Rows from block 2 of a small sound classifier, named by matrix and row number. Rows with one number within an expert belong to one neuron, the router's apart. Each number is 500 + 40 x the weight over its row's rms, rounded and kept within 0 to 999. All counts start at 0. Numbers have three digits each.
Before each expert's rows are labels from the 100 clips, of 14976, where the router gives the expert most weight on average: "strongest on" is what is common among them. Only what is clearly more common there than usual is listed. The data: simulated modem signals in the audio band. In brackets: how many of the 100, against the usual share in percent.
# router: router (model.blocks.2.mlp.router.weight, 8x192, trained with AdamW), inputs 0-95
# up: expert up (model.blocks.2.mlp.up, 8x96x192), inputs 0-95
# down: expert down (model.blocks.2.mlp.down, 8x192x96, transposed), outputs 0-95

# expert 5
strongest on: fading (67 vs 30.1); strong noise (57 vs 24.1); carrier: 3.5 to 4.5 kHz (51 vs 24.6)
router.5:488396546479509466476523462535548508451510522471494452453582536524498431471458519573519435589468430492504452504464545468491449533522486495471531479499520534497544471507431515450457495541542569484544533468546500469462519550544546600444513546452495495529463506493514478532487514449467536527
up.0:455474525546505462510445483492443445490455558517507446547537507458505511488454489524455497470473457496470482514457429467578632520466488494488472475483517521500449487535578509545589488447514479503550570500536522524512500471500503498539476470507511540482499519468497473514443485512468471543
down.0:518498538482486467572462510466514479523535556476556538552525420475445535495440523507487542489438496405474551466449527467468505513466592509466484474524552468515459499461451450407511528491499476501462493551437491449492595523500502439492409481498507397433474527501555433460473545544527575440
up.1:474490516511466419431494558503457509493547479519447523531493509550531446473459523508474554469496544508531571503544519476531547517479514507521478499517538456557505502540554521497578436544498587540489452473522528513498529472549483518507485428521468507498486539569534427493579484467425432459
down.1:479509548494494506592471441530495554522445479554487550480585564454486575538507427472484505461487474473451479529415530500521493483520459452432448563506456471560584491496560520494514548497511515407432538534476457534442517484572529461560527562531445573485522558502497513431577554461460517541
up.2:477503505469525519460479443600459447477505577490518478483439534477517548531499484513489474487549472552545485504504476483559497476539518511519452419490447478517545524570455488543524497531471454504533523522481574551484518476515496507449354472491485523463557543489539512480533563578486504470
down.2:509495482476438512544562466495514454494488482558489537514513487474577497452418556493498518472479499464428484491502528544531467458538490506481541592487484497503434469467528514425504496449506528483496471537424525569504512550518499537475464507546460504507456509481494455530479477513561485554

# expert 4
strongest on: carrier: 1.5 to 2.5 kHz (100 vs 25.4); 800 baud (46 vs 17.5)
router.4:472527483574509493534562445459450498505575436548451540478449489516444509523548540493467510405560528429470409488526443492451480508459479449452457558447489536562523476484513476412509548484534436476458464478480462524546565543493509454543515523484514562541561462490486538451533456475533423443
up.2:589496551502482488515468548510466472500492516490520483496509527475477531457468430485495504474452503489531532519509496478644430452544523422525514520516482478517528491529488481464484579457491581441453485538517566479514590514489507548496507460478581419424482513505469600447513478585567502496
down.2:448451465570488479448559450481538450512486510562464431505541485457523459557527512546489522491537562453488424457469508486471498494469513487488542443455496544529482531473520425511545476513577572479518520546482442500492467456503429531520511467568504497484595463506491413547516475503485582503
up.3:417513475560493545442556516462512563518612488468472609478515513508473453533551571474498484474546474485521502536528481555456515487490498494410487514476541497603540479482520496567502514484545413472458568479428503548633557457493531467534506501499555523497546510499509506453499496527556441487
down.3:526514546523467478578467447557501495448439472495519439574539487469497494450591425532499533453522539515476506484566541457497492506568548492480439517516514491449551538480434504455434519519495480495580548516541429532460432510467406491441536521547542409466490517496448518534493518477480522419
up.4:464485492601416496507505536475506416488488460476560435507417478460496478526475439400481444510500504445509465464522457492500475535513571591470499487522520515504446555455506481534526532498491422431570520500538514469468537510451476431476535461471452466523477468533479456544461536472523479500
down.4:456434403495537489455494434495504541478509509523495456405492532465495494574446512510502510503474527494504541588521453528442530498455497458596526527463478489461534482475464442611558467548465486523488461453463524478478524485500505545496502463481539515526544601494499509465434508524565457486

# expert 3
strongest on: burst (100 vs 30.1)
router.3:406448507495485508509507530591474487459537475495495492521515498558479523516483471498488552555493500468537487465447559453465463470577456457451563479435543484449496503436446458436421549423500486509549514480452525518517507516513493541481496464511443499488480555603510458477505492572534534503
up.2:524531451490556406450541428464542500472515449465460491443438515521554498515532561457458573492511471498510500501451582529532509547495547504478477437502441479513527517506485416542471573460477486543534575539534506462417497508437511465509553480522518531480492489494499443528585444507522496491
down.2:596498532453477499549519459500502498431462507474597495543438499419403449460533537471599526557452475510540455452560500503446464533534533536529460516498554536489470501472501495488475510446496473471366481441494519547510480501471559513568570476446516534479577501559511471468465505442538499526
up.3:498618468506483401458487496418550504516455527532493489467475489486449459495492533539494490456539504491517530565494463505417509470473531444549438485435550515445489503510553425540507530452471499486491500496481536515597450516505489460498487477414507474502498489467529469487473463483507519509
down.3:580521541450522509538487528500497533520521519469476473504510489527529437554521463548476481449528482460408528512488489505534594477504403578570468451507471472509475491432486520554514399497475546459501442497529518453496575512556579506508496470473467483515478500507474461452442485506502523566
up.4:556490493476479529434423529467540532529410538476549444561507454452532533560445514537392550496464532478486455521464416501457463510574514469475445478521549467483534477487466528527546463566527534496527474490576532575492446495548393437530508465495533464465513475517529533480482485453552536505
down.4:525521500556468484472540519497493464506521443530530495481504521471505533515420510568440507513521501537487497560501524544488463528424506507414487454441512558512484441396441497487499476527521480469470476554534505438549516460499568480460525448504521555576440540514486543488489468529446415480

# expert 6
strongest on: carrier: 1.5 to 2.5 kHz (82 vs 25.4); 50 baud (44 vs 17.7); 100 baud (36 vs 16.9)
router.6:466426535529514490525589497434457520424486471478535549522554549440452454460406467521514467544531512523510586504486472449494521480566500487475457432480525496500496476495452467482459501497495544485440512526516495496461519477508482555464584484437519521548505483473512440485542536487519546478
up.2:513528527498508490556486484440491531514476486488493513519604514485562603540546465465494505518497556432533480538442470505561430536432534496457473472427439439549473515472458488469460538496511491424473539493477443459514449444502460515534505507497493508492463473522568409489480481535481555505
down.2:481500533459512566421519530494534572502551519514531532483445508518431408462438481470463528451424529518554564479532490483439557520446497511528510549460474527509501477504577511557526528432530506511533530447475555559451576484518478458549458464493539431459498458461493564475501481525443546471
up.3:459555515502488448575495504497455482513570531569437501491502471533546559519510515579486528468524554503546508573576446552531553463477509493499547540485516556465475501505499489466504459564580485502454524542447459473464542512478495493451482470484572479474452515457444471450534400481542479457
down.3:528510573546476445485440493519542444478441505475482455528520484482457442535490521497496520524484551495522465433465521491518455527496487516516478464424527505535537499520523491520482460471421506494519415470535514493570435511577455483530530453576505553541473483527488552441515451520548539544
up.4:424535499551533515453546546458509502548497444503496511549453513524430430562504463459460438542504517480519436510531500507503537497463517501546526566515477479461524503467512442447590549483458474534415449509482456456441515573440458524499518519484552502529410503560470455566477492503560513522
down.4:525513522439524456628507495557482477457535480517539446529525513497576519560536493415433546490516535503430523510499541463566481533515519487531517480516457461444494571477522473483532492462511562440492474441518525542503499457462546548530512492531524473452489470525568542550572505429426512497

# expert 7
strongest on: carrier: 4.5 to 5.5 kHz (66 vs 24.9)
router.7:489475533526492500479513457533511555564469494492538507480544532488492431492441515543495539508473456503532544475482467521471469515560492441449538554551496531494571540518467473450468465461545544479509587549526545542497515494578505592509515560464478515500557501583533531555402514547452457446
up.0:493529518575524474501497594507461458537467444443527546557492521454475484573482522523487513496438464514506466506510552518548559442531496521492422506540525528619481445473555483484563548462484529470468532564491519491442488562451507532458523534451493463537474519521456452513546520471475557545
down.0:559557511487500536510504513569452522467502516552477489450491453491528551443563423479418494488517406463462509507523470472470511557566475498500465532565437509454520473524524539550494501549458526563448521440526433457517498483485555468414439534519482498476537524528514573471509449538485445476
up.1:537473511441585529562516467483528448466514519508506479512505445522517406483483525522501500512573533491457557485426473501518436491482545492537448491453589529498503520569519521504511474388467517578486529504513473524545597517460566540563486549549522452532496550462505493501527439517529553441
down.1:485490526477472475534495460441470568442513439516470606551491513525430530472582465466501511489582521438533506505468528602575461522525535539524522457526479535529467543491490465502488507487478499472501436541523527521482448565532534535509479454524406524479526503517470555535512494505462515462
up.2:553439440492457590463483448582582515474564562442553481527551462506539540515528507423478471530535490563503458574524499482516463508438474461553473503450431522486521476501450513519450430449549505524512424429483489478490568510546536492514453494508567524562514495433475452466558475540501469477
down.2:541402463496546502538467544528455509537492487514517532474495467525455552494515544482511542500470473468493550490435451454586455437530503450538514491436471490469477495433543473502505525488531462545491522568552432550477438544490526497502548456509497517448485419462470457468465529458539454522

# expert 0
strongest on: carrier: 2.5 to 3.5 kHz (99 vs 25.1); 800 baud (47 vs 17.5)
router.0:532552467570496487524471499510495485465471464517471411494488531521506516511497530543447488406461549432622396524501498477547448518488472516480483483499477479445516561519555460561530486590473546472582552492541467558433483521485434482568534442484489515441458531459537545444487416470500510474
up.2:395506525544463542516579503528539514423444548444476428569531476564533574496570504488437517458487547504501458533453514531517478469501455568461510488485494524485518488480510550511429458635487545527433533494443507545483517474500479480504507492456477508514513499507486606439496504477463496463
down.2:557479463464544513449421519497532490590520452470498500511449523513457524449448517501495474533529501565481506488481482482514577466559511483446492525478536491461539485544448510584499510471428436501427501507527517518479464528502473482504533516505420546517477460527496475515546546506432475516
up.3:502508504523521551447525489492539414549493498532509489505581504399413475531504555488503480463503498449497517512518453519470523501494515468494542556530455513558457513523482518502606406498462476499504536517457413534487538442464542431549473533538442520494459468492501434521423527498512487543
down.3:483534538459495524480465566518490540469567427393510433523479485544549464541415421455419506509496489497510478499556522485489420491515500506434480423539490499507533401482441457499520518472496565524461432476538515483454529497511482496495467534523464505533465556548512560497448518512487465479
up.4:541551502497425415484462485437508509529490480474483507494582586536533573491501514473547518503528536485492476487458518530455451429542497476449550512453452510556459514510517502526490510433413541548575556468529465496477480537493507469486508444532505503544554525522483461409591480525478521498
down.4:533538517524516533519550454513505517513532487504455600426482464535472431520519462390539474517485468514416426484495513495542506491481572562490484555499503530579479522564469555419458556502485482488489477517497469456520533563458463482458558457548470564458549562514554502512443473479523509563

# expert 2
strongest on: carrier: 3.5 to 4.5 kHz (91 vs 24.6); chirp spread spectrum (42 vs 6.2); symbol rate: 800 baud (41 vs 17.5); OFDM (29 vs 6.2)
router.2:516468506487483537452396514530428457449500485545541433522530492521544517535480568502463502456472538450456565520562512503464591487416473516475495470487451509479463466506469462571462437519472541523541456489509453513535522513531450500525469479481502502481506499507499496487486486516580537486
up.0:396469481524501500560533463580490439532492490414534489453511496523530449577534550428467489504523488491537544551506477499477590502522491470515542496446605579494534513477470460552461467493496513459498515484531501520460488522498486450497477491546526561511434512567436621478569487469499477476
down.0:544602513554509452539506529476498572483540485500469476475540510476456464557516516555564549587465540454481542468522479491486501484517477509428469516503465517472460524447500495461473477532453509495446553470487459494519534535541509479473534562514440522499512424447547489529458479516512490502
up.1:489462547489483527507539426502515424504524454466551499474513477470509509490519496518464496485505492492429536529498554417492489446505469534525503501543530481499480597462568514545501487582491498521562581512451469494536478511502486474478490494528597521472416481543483447497584486457393607536
down.1:536567463573494459463473473540516526434465497507532471483525451508487509516529506491482517423523504494553395506483476491473468521563512448444545500486483494548497573447440472464423554537509445460461522495547461539521549540467509520547534547478590472583482483486528461578510523569469530497
up.2:485539500497456452453490470483498525470488456539474448510515501506518438452494503577447505531511519504496506496433483504520428455424497436491509525464539503453495541513528531482424523603516540430511480491504520468481498531532473527446517441490441533487524467493451446449525523481525492501
down.2:502511453482493491464515526460473490537557557463414598475516498479506463453517491484452523463550467536530483435493520485515501468549463449499516542496498488525586536498481543549467558546519577531529550474443490512510463441511573475437499477501586483493496489547533476511471512484541514518

# expert 1
strongest on: carrier: 2.5 to 3.5 kHz (62 vs 25.1); 100 baud (49 vs 16.9); 50 baud (42 vs 17.7)
router.1:553477563566507561573508550524508462505541551442453541479497432453620527523533517455456471508458481465529496574507564461434554551486513548452445457466590527506486512500391517468562517472492481496541538462510519455523526428473507491523548504548483520531549509528468481483404463477503489528
up.2:567433530490474435512501516526484463570537508479484525546466447466475435528493489515432507522532483536495459442480486521538531518467522481528527506465496494563542491529542469407532605447531524534524554478520491469476465594497462510443520522444534434481461463426453459505514444422502490467
down.2:485536547514498453488440473552497489527564495474451508569566481510426508492528492528497522568523491501492492539517448469475516509472497456517502509500465412556525530468550514460564517504548556465511532405520530511494482493442453497457505513535464376469494481439540485560439477523479457495
up.3:562534504569464471535448571498547437540517459537493503504462483521518461483517485370496474510490412494446563480479570524449495455508478442559471500514605539488503483487442504498554450498509517537480504491415522532509517525480480501451537474429544487547555497490501469537412513455482495457
down.3:497420453393515540494537490518493477556423548496489430554540574552560510490491504585560500481558496515523558491517569514492559464517519492424533494514459586479474499560477481510532514571472474544486475594440474503479525447533526498453400517496479515493443517565527448480549469531462555497
up.4:515424455424527497483508491526550591494472462492513582531474487522434465519569501390526480462506528465474476553568477485500537498480490525501505489559479525470478562510456484468499488561432517479523471474565484416485610487472494486542472502503537488484486463458516523566502483441459412510
down.4:515582562565537481504495503502477423556477557503532435493537474514461518477510421511531543482567492483526539525486515522569513409423447521522528507512529495577450469514504527478511493487510480554441448531513480499493448464529402519467505501472548548434468526495517527479567556540511539458